config = dict(
    model='image classifier',
    dataset='simulated fluorescence microscopy of cells',
    train_examples=195000,
    image_size=32,
    crop_scale_min=0.8,
    horizontal_flip=True,
    translate=0.06,
    targets=['cells'],
    num_classes=4,
    arch='resnext',
    norm='batchnorm',
    activation='leaky_relu',
    channel_attention='se',
    depths=[3, 3, 3],
    kernel_size=3,
    stem='deep',
    avg_pool_shortcut=False,
    widths=[256, 448, 784],
    loss='cross_entropy',
    init='torch_default',
    residual_init='none',
    optimizer='adamw',
    lr=0.0032,
    beta1=0.95,
    beta2=0.999,
    eps=1e-08,
    grad_clip=5.0,
    steps=7400,
    batch_size=128,
    epochs=4.9,
    lr_schedule='cosine',
    final_lr_fraction=0.01,
    warmup_steps=1480,
    weight_decay=0.2,
)
Rows from block 3 of a small image classifier, named by matrix and row number. Rows with one number belong to one channel. Each number is 128 + 32 x the weight over its row's rms, rounded and kept within 0 to 255. All counts start at 0. Numbers have three digits each.
After each channel's rows are labels from the 100 images, of 14976, where the channel reaches its highest value: "responds to" is what is common among them; "lies over" is the class under the peak. Only what is clearly more common there than usual is listed. The data: simulated fluorescence microscopy of cells.
# convs1: grouped (8 groups) 3x3 conv, stride 2 (model.blocks.3.convs.1.weight, 224x28x3x3, each kernel summed), inputs within the group 0-27
# convs2: expand pointwise conv (model.blocks.3.convs.2.weight, 448x224x1x1, transposed), outputs 0-74

convs1.1:125066116109081129115107074088126135125101129084121072086130127089132132080093127061
convs2.1:114135114098134135072124073096110153148149085113081125105136065091097139124082095167103118099114074115116142166161168133113160056157122177109132105126134096112151143121086107095104103089123128089102176124152158169150141146153
responds to: crowded; cells: ten or more; membrane rim
lies over: cytoplasm

convs1.23:135166152144179163146158172162131141108157127187144163178145143167113156168165172166
convs2.23:079108143124107102163128142141136084086017052147111167185071099091119113101127137104137150141149118080164101106096112097122090096078124083175151155104102123117103116143085067129187134139137141078068097075113077090097095106113
responds to: green stain; ring around the nucleus
lies over: nucleus

convs1.17:114180111149187119120154183168117112110134123164115179198127132174123125183163131123
convs2.17:078091133132073098147100133131095098104124141145115101135119181186141078111114135115171151141171158179131108073108107094123087130123170111132103133107064151117105084115201151169152125135172107156139099069099116109093072110093
responds to: green stain; crowded; cells: ten or more
lies over: nucleus

convs1.186:101121100190122155133153153135087172081226128167123157159121107124120167129123111128
convs2.186:116122123123090101123140147113114103106140154135120093138126157182112081093117119100163139148152145177117100111103116089114081141124170124126113111117083175111110120099184178175140109165158104184169099098108123115095103107103
responds to: green stain; crowded; cells: ten or more
lies over: nucleus

convs1.64:101111107175171170150122127161169114111171132161175168116105172165178167144116120177
convs2.64:095101148128106099134067102171089061107097080138103134138117177141156097147137175070146154141164178134167115100099125113111104106121137082148101154078099136096104087112186098141123159111161099112099110070103101115112098098116
responds to: few cells; cells: one or two; green stain; ring around the nucleus
lies over: nucleus

convs1.44:171134040125119109166121123156205155102141147087088140121109155149102094147119096110
convs2.44:111120112114086112087137160125071092100114111121106084132125159195107092110093123089161126140150148151107107095099096090079091101133187115127104097083053179103107116050185163143131125136151108165163105074113127107105087112093
responds to: crowded; cells: ten or more; green stain; ring around the nucleus
lies over: cytoplasm

convs1.137:165170161174168154162145156169134124143160130172171148112151158165170147170169170143
convs2.137:057103135132120106145022080152101084099059064142113152152115147116123121119129163067136147135161141100173139100109125130122124107098144090151119152073102125120118102122149061133140141097162099090072108042120079102141114110117
responds to: few cells; cells: one or two; green stain; long thin cells
lies over: nucleus

convs1.59:079127104108111122052113136123086124117087111116140107130063106174124074068109110145
convs2.59:137121122093081102095092107126105108046077088109093111068070109091223124110095065084129132121114100122100121112089128108044112099080139109127087078098124114068119121094106096113081098103129135102073079094119098075120113102125
responds to: green stain
lies over: cytoplasm

convs1.25:123078124130097129150086072094119127112139137092142076069134135079111140079080160085
convs2.25:061098132130104118159114118119130136130138120129121170150122068090081088115136162162126128127140086101150110145126126130155130108142109165163203169112104116162119131125065061128179110128105159087096156127114133138134134110130
responds to: crowded; cells: ten or more
lies over: cytoplasm

convs1.163:137099104095122071088099119097072145114103095109127105071113087108117074092120094082
convs2.163:080146117101165125100150112089132123153157107124119135073146062069118121122071113155073145125130084101131136160161119155140176078166128136111135149128113081116161144100082099088119119060117135105091137122180142167212144120155
responds to: crowded; cells: ten or more; yellow stain; ring around the nucleus
lies over: cytoplasm

convs1.202:095086128087088094117104131090089091096085124086084093110099094099099157092114094097
convs2.202:108155108127131125096158187135101127101127120136093083139107122143050125076107096121165129146119119105102124089121113147089106118112167151117107086103060172110112141068136155151140099102142093165171109132117118124100133127121
responds to: crowded; cells: ten or more; green stain; membrane rim
lies over: cytoplasm

convs1.63:134152147156167158141135151141148145139145227139168153136083156157158181166098148141
convs2.63:057107149144087107204138128160167089093056094134131162255081109087141112103148152088129151139139122081188111115100123110157101136089133094185150181125112125137103125161092077155196136142115140094086092105108104103084105114118
responds to: green stain; ring around the nucleus
lies over: nucleus

convs1.118:106089087086088086084138083069143145137152146081076129135147100099095126123092107159
convs2.118:062117133086109125150128114165146135103107115127078149173111101047120129079089153176123148140144114051168124146141124113145128048139137139140195160134114097156146124149119080128159149131104153098103148104117128134129146131132
responds to: crowded; cells: ten or more
lies over: cytoplasm

convs1.5:085092111066094100096154092116118093121079115129119117107107103120175073094134065132
convs2.5:100117124124097126127161139098111149080157166142130097159124132161054121036093094111147123146118107141097110098119114107092111153101162136108103065116114163118106139064141183168140102158159121183172093129108106080097125121118
responds to: crowded; cells: ten or more; green stain; membrane rim
lies over: nucleus